{"arch": "resnet_bottleneck", "model": "sound classifier", "train_examples": 26041, "n_mels": 64, "num_classes": [8, 20, 3], "avg_pool_shortcut": true, "head_dropout": 0.1, "residual_init": "scaled_by_depth", "nesterov": true, "grad_clip": 0.5, "final_lr_fraction": 0.01}
Rows from block 5 of a small sound classifier, named by matrix and row number. Rows with one number belong to one channel. Each number is 500 + 25 x the weight over its row's rms, rounded and kept within 0 to 999. All counts start at 0. Numbers have three digits each.
Before each channel's rows are labels from the 100 clips, of 14976, where the channel reaches its highest value: "band" is the frequency band that holds the peak; "responds to" is what is common among them. Only what is clearly more common there than usual is listed. The data: melodies that start on their tonic, played by one synthesised instrument. In brackets: how many of the 100.
# convs1: 3x3 conv (model.blocks.5.convs.1.weight, 64x64x3x3, standardized in use, each kernel summed), inputs 0-63
# convs2: expand pointwise conv (model.blocks.5.convs.2.weight, 256x64x1x1, standardized in use, transposed), outputs 0-127

band: 500 to 1000 Hz (42); 250 to 500 Hz (31)
responds to: pace: fast (68)
convs1.53:563487492540507515537511473488572498530509467488511477507483489533502466487492492533484497525487480516476506485504497501528529478543457492481502498476509504483452493445519500524457522481484521
convs2.53:545481531519473487577494504509494524459493502491490532487516499504516541535519497483494514476459518473486530501541480551541494518524523523533518516480483526494501500497471529487513550478505498484498484505455460492519560476483511476494515488502504482475452498505480486502535483512514493531547484513494478472511465507484573563523520456503524491582545513506500487509517455517497510529487

band: 2000 to 4000 Hz (65)
responds to: pace: fast (70)
convs1.44:547471537496434466501492474503495511511504552490515494504509500502499552526567490513487529495482526478481485488523481512511499483487499461540490527481493476480514467480499502522546496458463504
convs2.44:478487475497542550490441535516455451547499504495470521480462529522533517525512494510578480508489499447476516574509511509516500445544494536511543511513495488519485466488477474503518449531460530495521503527506494480485508529484489512522445457501476511513465524480492509508546464470473501493491490467484515487504526488488524528546457509541501516465523472497495493500522487529498500465494

band: 0 to 250 Hz (65)
responds to: pace: medium (92)
convs1.59:516474539508464508474485526548485520509490512507477482492509538504478545509550468495430501464488497510495552518488502509517492494491499481527483533474499477557515484536477503464492507486466481
convs2.59:472477510477480467538486510499514506495494514491482515485508462507474450537484475525457476501510502493506472491476504506530528527475529464510486497502466529497474454478446507519469523481509499472495482490508487508488512518487532497487524480472455507505489499463495473508468487485498470484470538505492490468496484532508484490460509549504513480557447493482503472513526496483482470452501

band: 500 to 1000 Hz (39)
responds to: pace: fast (75)
convs1.20:540477452500454472465489473528545515530496460520499530516522541530519482511487505482527532489479506502465470487516458518501513547546481522516521476497489462455518498475503493510477504491502507
convs2.20:487509491509488509509535512514499466489489505500542480473525474459485502472429515482458512496479476510487472516523548454461548464511497440512509491483453473475499483477513468516477506494527471505480523531458484511510507529497504531495501480494485511477548518515506469493491493507444472488494505489497463496502520558457527516519519486525482482497511506507493500479526487528491494526525

band: 250 to 500 Hz (46); 0 to 250 Hz (35)
responds to: pace: medium (79); sine tone (27)
convs1.10:465474484497462480488526481529485506504511538460504525481448489464471500487532459513500526516483566504520479531515507549511522505485524479546508489484482498451524467495510515496500496486513540
convs2.10:503503519495503508522517486507490497453504444498521510530502484480503505512493510491461496492530481566501513501475507464502499496498502494537495487503513508494488515512482496514488507518487494476530531492477513508520532455526456520520492472515507465529498533509537481468516506507493528481511492486507481522476560474502485508483522497530450535577513504494492496452493505523492547568488

band: 500 to 1000 Hz (40)
responds to: pace: fast (99)
convs1.17:462468484544524484507472486477502544484471452486497471499488497513483479487462548509535547477494467512500521497491532496491501503525501547497522480484495480513468496468534473504523541552529517
convs2.17:472515518485507488493566506490522480492466538489473494495563531488517519494501529504530476516488478495509493528496488479532555471518487496491505483521447495485492516502519527497515465466473501507477504451534473490488485516473493498503452511504510507525485501507472530516465511509516477468524569507513498469493504519478487508476584494510472488523500503519509462498458513472503471475443

band: 0 to 250 Hz (34)
responds to: sine tone (38)
convs1.14:476445510502504481489521480493519514531526469497482482475497478515517554513538516510456487523508506501482508530498518486487514520521496482530507531511526473480543503486495469466572461457468470
convs2.14:479500527491552532516508537509486513509493485488476470490487470525498518502497468506497484490495524553576558498475500510472521498494486493509512505489521491485507526503491494522511467514482469511503483555530477538485504515575489500493480482515508490512501497483498479484458481493487504512499515498498479492501555497485517509502512510490480499491512506488492487496484479568497498505507

band: 0 to 250 Hz (60)
responds to: pace: fast (87)
convs1.49:508524496512459500510518477452508484487489459452499502455496527516520485540479466532473513555530479471496500485522513502505519511498493528474493481503511474502480523514490532495455578515522519
convs2.49:472516516508503497483507498496450538499498432508494468473501455500485504510475498561476475497496490522514479519444486576508488486480482476467516524531476482500465535465479517506484499470477483521529506523525493523475457474488601525495446456516480486481576491516490525538487510484515470533486520452513514533516509533483503505560503558542494493474490487491490534504456490558489506470467

band: 0 to 250 Hz (31)
responds to: pace: fast (98)
convs1.19:552464533531445484544513472468528489505508432480520526480494520504510492489505512533517517503478509496495504497530479517493512496549507489473520461516470485435518497470499525514481511487496526
convs2.19:494510496486468482436580482501517541527483508542534519531578504491473481495484474562515475505470518487502494477496520488517509514487470540497498510487479516525499486494517490492533512501516501486491495519503474505489518503477480510452482488506549494511504515489516494517477496513495503520457510483536512514491495504566523552474551489476493489412549493504503523524505530496524478534529

band: 0 to 250 Hz (41)
responds to: pace: fast (83); sine tone (34)
convs1.23:576431491454449468486484495470495502502507486478521538485532529505534495491539529516484516475506509471487513492528510514491504496522510490499487468500457478479547499484494526488495516518526524
convs2.23:533491497509471460494516502506478503488531506484492521487510506471505500492465461529484455489493486465485505514513466453487503538482495532478487516488466483475447458485507499474572450529474496480500473492479512463519497493494494503486512472509535452477538551496522504510517551481483526539526443531486493491468456493481509493505526446508482484510509508515482503490449463485504481513468

band: 0 to 250 Hz (35)
responds to: pace: slow (80); sine tone (28)
convs1.29:509505459496495497500524512478515493472496462472532455467522520498520444507472442551466500558515466482480478514522509493531509490490493485490538503512489541488496523518486489528526523522504539
convs2.29:507501478503495527574493500506511487507507479502516488498496500486494463495475446540500479506506496579474520488492492478461457508507495490517491525483479487492468481516457475494474528491473499498507523476490516506513505500510541503516514506517531525458483498530500488517481605487472532501467474541471519464499512542543489491540511580472497493545515511496521507498525520470510522480524

band: 250 to 500 Hz (41)
responds to: pace: slow (92); sine tone (30)
convs1.0:498520499473484532548493501485496468473482494589513479466524498479508484532480482507507486553489496466531477504528493503504465468496500535461505487528510449513490537503518503486489487548504498
convs2.0:482484557490495505457486469491517534504505495491486480509508518443522548515463501525493580477488481480508527526520508508500492439546461485516492499500504516485518521485468483482551498533501535490523513565440482471498495542506503496522453502504466493536456503503513516512497486517511494559495501494485443523471490449439486500470471487531476540493480486475455573571465439501470507512552

band: 2000 to 4000 Hz (55)
responds to: pace: fast (66)
convs1.31:476486513527482478507520484548499485496516528483470550505503479494454494474545487493517480495501533500492478515536503483488495503485549495487497474489484482493516497499500515524600467450493526
convs2.31:527506488498462477482487506487515527537513534517533460524448492461519454510466456502498483496495514510471427485520499510480466497472460515476488475498530509509480498491503435516527538506452505516514503487435471472496453490502478482495474477486491440525473487486480525500429530510477491501525521499492481529528496517489510543510509511489516559478533492496503497495502506500484527487527

band: 0 to 250 Hz (39)
responds to: pace: fast (90)
convs1.11:528496518503457484489503509536463546508512529494472492487499514511491549502580511481481516472476522497501526498495510501504496469457519463532471513469476463502555477525487499487528506460490486
convs2.11:494516562524482501461496509497503518483497526489575529527489461493508511524513482505452544502509504501541537465488558538511501437493476574481496509531508504482500525491504521532457486518469547490516487535525512495521526487468526474508518491494505513494528473503509494542499518522505459461504480522499494520492490497489478449505431506472483474526402504491493500526466503486482479445489

band: 2000 to 4000 Hz (50)
responds to: pace: fast (64)
convs1.15:496503525517496457531502470542452534462491510518475522504484484474474521520532534486503494509500519478514492477485488490518516497468544478499517493486462471501557487503514494487593489493482494
convs2.15:487502562500479469503544473498499481505482495491502504502537481543503509504502572525484502515493489496499477524515496466490474507531529537518515501510460547525485492482483505526505528449524537500486469437472494453519496490471516512514496514492506480509522555547453527527539517498492507493492471507519516486518500489515489480482536487524501498547499521491514506497528480464507491530497

band: 0 to 250 Hz (41)
responds to: pace: slow (98); sine tone (27); white noise (26)
convs1.1:496464463486476485466500551516535448520515541588513504473495494507491487501474507505501492527505496514527484510479506491483488492490499506499513481548499485429494562481508494504502485514508505
convs2.1:544532502525519493481498491552526456502495518521522496502432509476555479489488500524525500530456519499501473491493530515516500535520513502510479519495486496504514509468507504505495505485478515519547474501540469521471517488461506534511493490502498503487496478513490535510532484517499510503487456497499519467496472471497476484520462478485531526575478484504535507479482517470493576469495

band: 250 to 500 Hz (46)
responds to: pace: fast (84); sine tone (35)
convs1.6:562473481554490526499501457451546502486454465502492486487482516510490464490475493507513537492492503548515505531499513522488519522517524529484533468479486460523468500471516477513507477519519490
convs2.6:525492512536500515502488551514474524486534492505520501511484509530515480502498514520514508509526507489522529523516533551494519554507477496511489484533475489518496501549491521510481526525497514513470499492520511509498498482509502533516536514515530486512491517500483526505530489496518504456456470396551566508489486541499510464489501489504501464512526498564537530507481563512573412509504

band: 500 to 1000 Hz (35); 250 to 500 Hz (35)
responds to: sine tone (55)
convs1.27:477534542512476486551512508548504526490517523510482529517457525486506511514539479475491528505496505476455481487508463468508513482472581477508473526491479492494527498485486483497517461494463495
convs2.27:466488491492484486532491490507484498501481492500464464498498478486493508487516508466476451507490496489554510482511463470458496478485512526488473485484598507506498493506495517530545482463480453496484506511491487515511505497477538493491549490478499475483477501476506440494470488511480511421490495517525500500521504537483500497494494527492479492514505510505511476483489511508502509484483

band: 1000 to 2000 Hz (36)
responds to: pace: fast (83); flute-like (29); sine tone (26)
convs1.42:511503477518550468517514526506512494490514548474462502487502513494528537504521441501484482483503478435533512515502513511457472494505476476512532480509482514467524481535454505509535540485523473
convs2.42:455510490494521500513484473486479489516503486499486415507505508477527473497483503538510497468494498493571539492490474483509490512500536490517482535503542510474530581459482520541481444542486486479459471514516499541511473520502488490502470495507510500495524465483496484456472525483510485529509487515473498502485484443504490503491483522504565480510487504492489487513466486473483497489495

band: 0 to 250 Hz (31)
responds to: sine tone (33)
convs1.36:497522503464467501514495489532511488497502537501460506529464494538506465542501574509482539565509494481509487442491513477495483527483490484456523472479493509503486487521494489477497517537514482
convs2.36:489500471511448458493507537498499525489490546505504467508486553494519520490474507491507478512484481501479428519586499481541458473504526502454520542515457495519528477479543505474456520492509543507539509447511492440519519539443525523492519511525496484484512466502500546483536475483497470472503506524482497487496498497501530506502520477462513520472512487499486499442538500535512517502515

band: 500 to 1000 Hz (44); 250 to 500 Hz (41)
responds to: pace: medium (60)
convs1.32:503482464543523510498469493460473507523515487456497499476536521508530494489458474500495524489500498471512503473494498499529502498533524555446524495483527499534476472566498521495451523482510522
convs2.32:518501497498508441453473544489538488531501514480613494518467495515478493532458440491486533512488491477502490502492553515479565496476508534509488500481460492501510455515510474502489549514524529494502535462491485520522476520491486500502503470487464479493525507505531547497494495521507505515474448493542502524502482535478490520504468486485494520486483507490502525491541490509509469509468

band: 0 to 250 Hz (39)
responds to: pace: medium (72); sine tone (39)
convs1.35:518472464500488511502509532508527516500514558455505504514486515512527466504500429481455513533486484526556483520526550512527501495502473539482515525489473507487469486475514495461499487480484480
convs2.35:503494478495464531463488454525551498478441527496483463510491476537500487532505527497504475493481486513528506498472536470501457489508512497516503481476473518519487507510494485515483482492499479511492490498531497481511486487504491523504509505506476502513506523470506495487473456531467522480498454477473504471465444449499540521523506486494489499516537467524476490514483486458507499492569

band: 0 to 250 Hz (70)
responds to: pace: fast (86); sine tone (38)
convs1.34:497483536523513500510518477479499495507530475481529470476505506529537534483449447507455485497526511554491495527499490502524540462501490486530489488513508448508509486489517539491507519449454518
convs2.34:495477477527513485503531494481495496537477469498502530488538514448525506461486496502524501484501450511484479473514477531474510562513527458506509516483548502503494479486484488475480540523508452514498496482534508500468476492482496482510530496486531487523564510462461477466550504489524507496481509533502508513494491531511526527494508443509499505499543499523490494500475490520520484530482

band: 250 to 500 Hz (45)
responds to: sine tone (48)
convs1.45:491481496502475482505498443462487492486503517469538535468510507547553494516537495559474517537511486483467480504501508488541508482498499492506563478477479483501517510507503531477533476466474500
convs2.45:487513492497536459504511502471497494502475517502510478514523506486531516502525566567504548484512498483505468509528515504533542509492499489489470491510504493489508493528525525499551510504487511538479508556501517474486481496529532490514522564503492495490513512492497500499569524481508522457485501542505485441494496513496501506463529526472459518463513496496496514488510482478489496526498

band: 500 to 1000 Hz (42)
responds to: pace: fast (89)
convs1.16:563474460487452449487475498502505469521488462478511490533510527499537509548501505507492500517501498490476504543539482505500507525557506505502497471496477496484535492467479535473453521516507495
convs2.16:469482478489467525447496540489476491514496500480461511484491510496496452484472506467506461515497527534493507467551460458521499510507511515452509491506459492504473474523521529471495500470556510491507470526497485512478498504514514477477539492474499538522540470479507493474517518496496484482497545485499454477487509468542503512502498506456504552457510490451480533424475515479483501477508

band: 2000 to 4000 Hz (53); 1000 to 2000 Hz (30)
responds to: saw pad (28)
convs1.57:490477520510474480504486471514472488472507499477517490483533522539491538500478481524453485495491466491468441497533492487527518533495523538517498501507485492501555499513501514514590487467490505
convs2.57:492538503497562518475512498522490538506496520493526495478497516509497492478517502489520536500500484558505540522489495571514535515494480468518534495498522505500560505554520511508497493527465528507522496504472494598495503526537511514481478496501483552517487497522502505521482462497497502552473514461496526504500530488505505518503558468486545499523520484506499491529489524477502508534492

band: 500 to 1000 Hz (35); 250 to 500 Hz (30)
responds to: pace: fast (65); sine tone (39)
convs1.38:511516409479502462497487540529472482509556536469518502499483472499519509509447458487476496518535473502502495505526509498501532508508471504529497459486481523489519473506517494505506531530528508
convs2.38:554517570534531524562490483507526479557491508509528569495476532514507509492468537492502510507495525520475527478520523462575525555481476503466494470497511487518492476486490478484509472487490472486505490511504484484453468511496506552499501498485505505510495516517486543494496499479495594472551501525482531454508495498503505511502501485450494512480509501498499512498513487531492517515508

band: 250 to 500 Hz (53)
responds to: pace: fast (66); sine tone (30); horn-like (27)
convs1.47:533452511527484495493562478506467532458487570548493499469485539505500535488557500492485504494476532505457507468501496475529491476507507491496519499494497514490498509486484486530494506448481509
convs2.47:506479496491472488492487465517472476503493520506474507487487481485481467529490476474498516497498505418477453483480503524438484548505493502502491498506467512493484488464498506465480478514522506491510531437528506559508492466475485507496457476494505518479556474494487491475529469510520464482473474492501502513509489506538501506478490526501513480470483512508503520474511485513510506441495

band: 0 to 250 Hz (39); 250 to 500 Hz (32)
responds to: pace: medium (99); sine tone (30)
convs1.2:449505506469506496517509467523494572496527500402500512488483471493504508502506501532475474526503500487490484502506483504494508486495497491501505484515492532596507478523506505507513509479489516
convs2.2:489496511463525516472468479497492499584582531496527521546503510514472490518516521491531507524592518492483499503516509513520512490523488498516518504512497502507497502515469526499519492493508510489480486513504580486470510528502501500497512513485504524473506491482511473505519519514499495511511462500456500483453466483502550567507472481462498486491582480520498508491488496527516460496513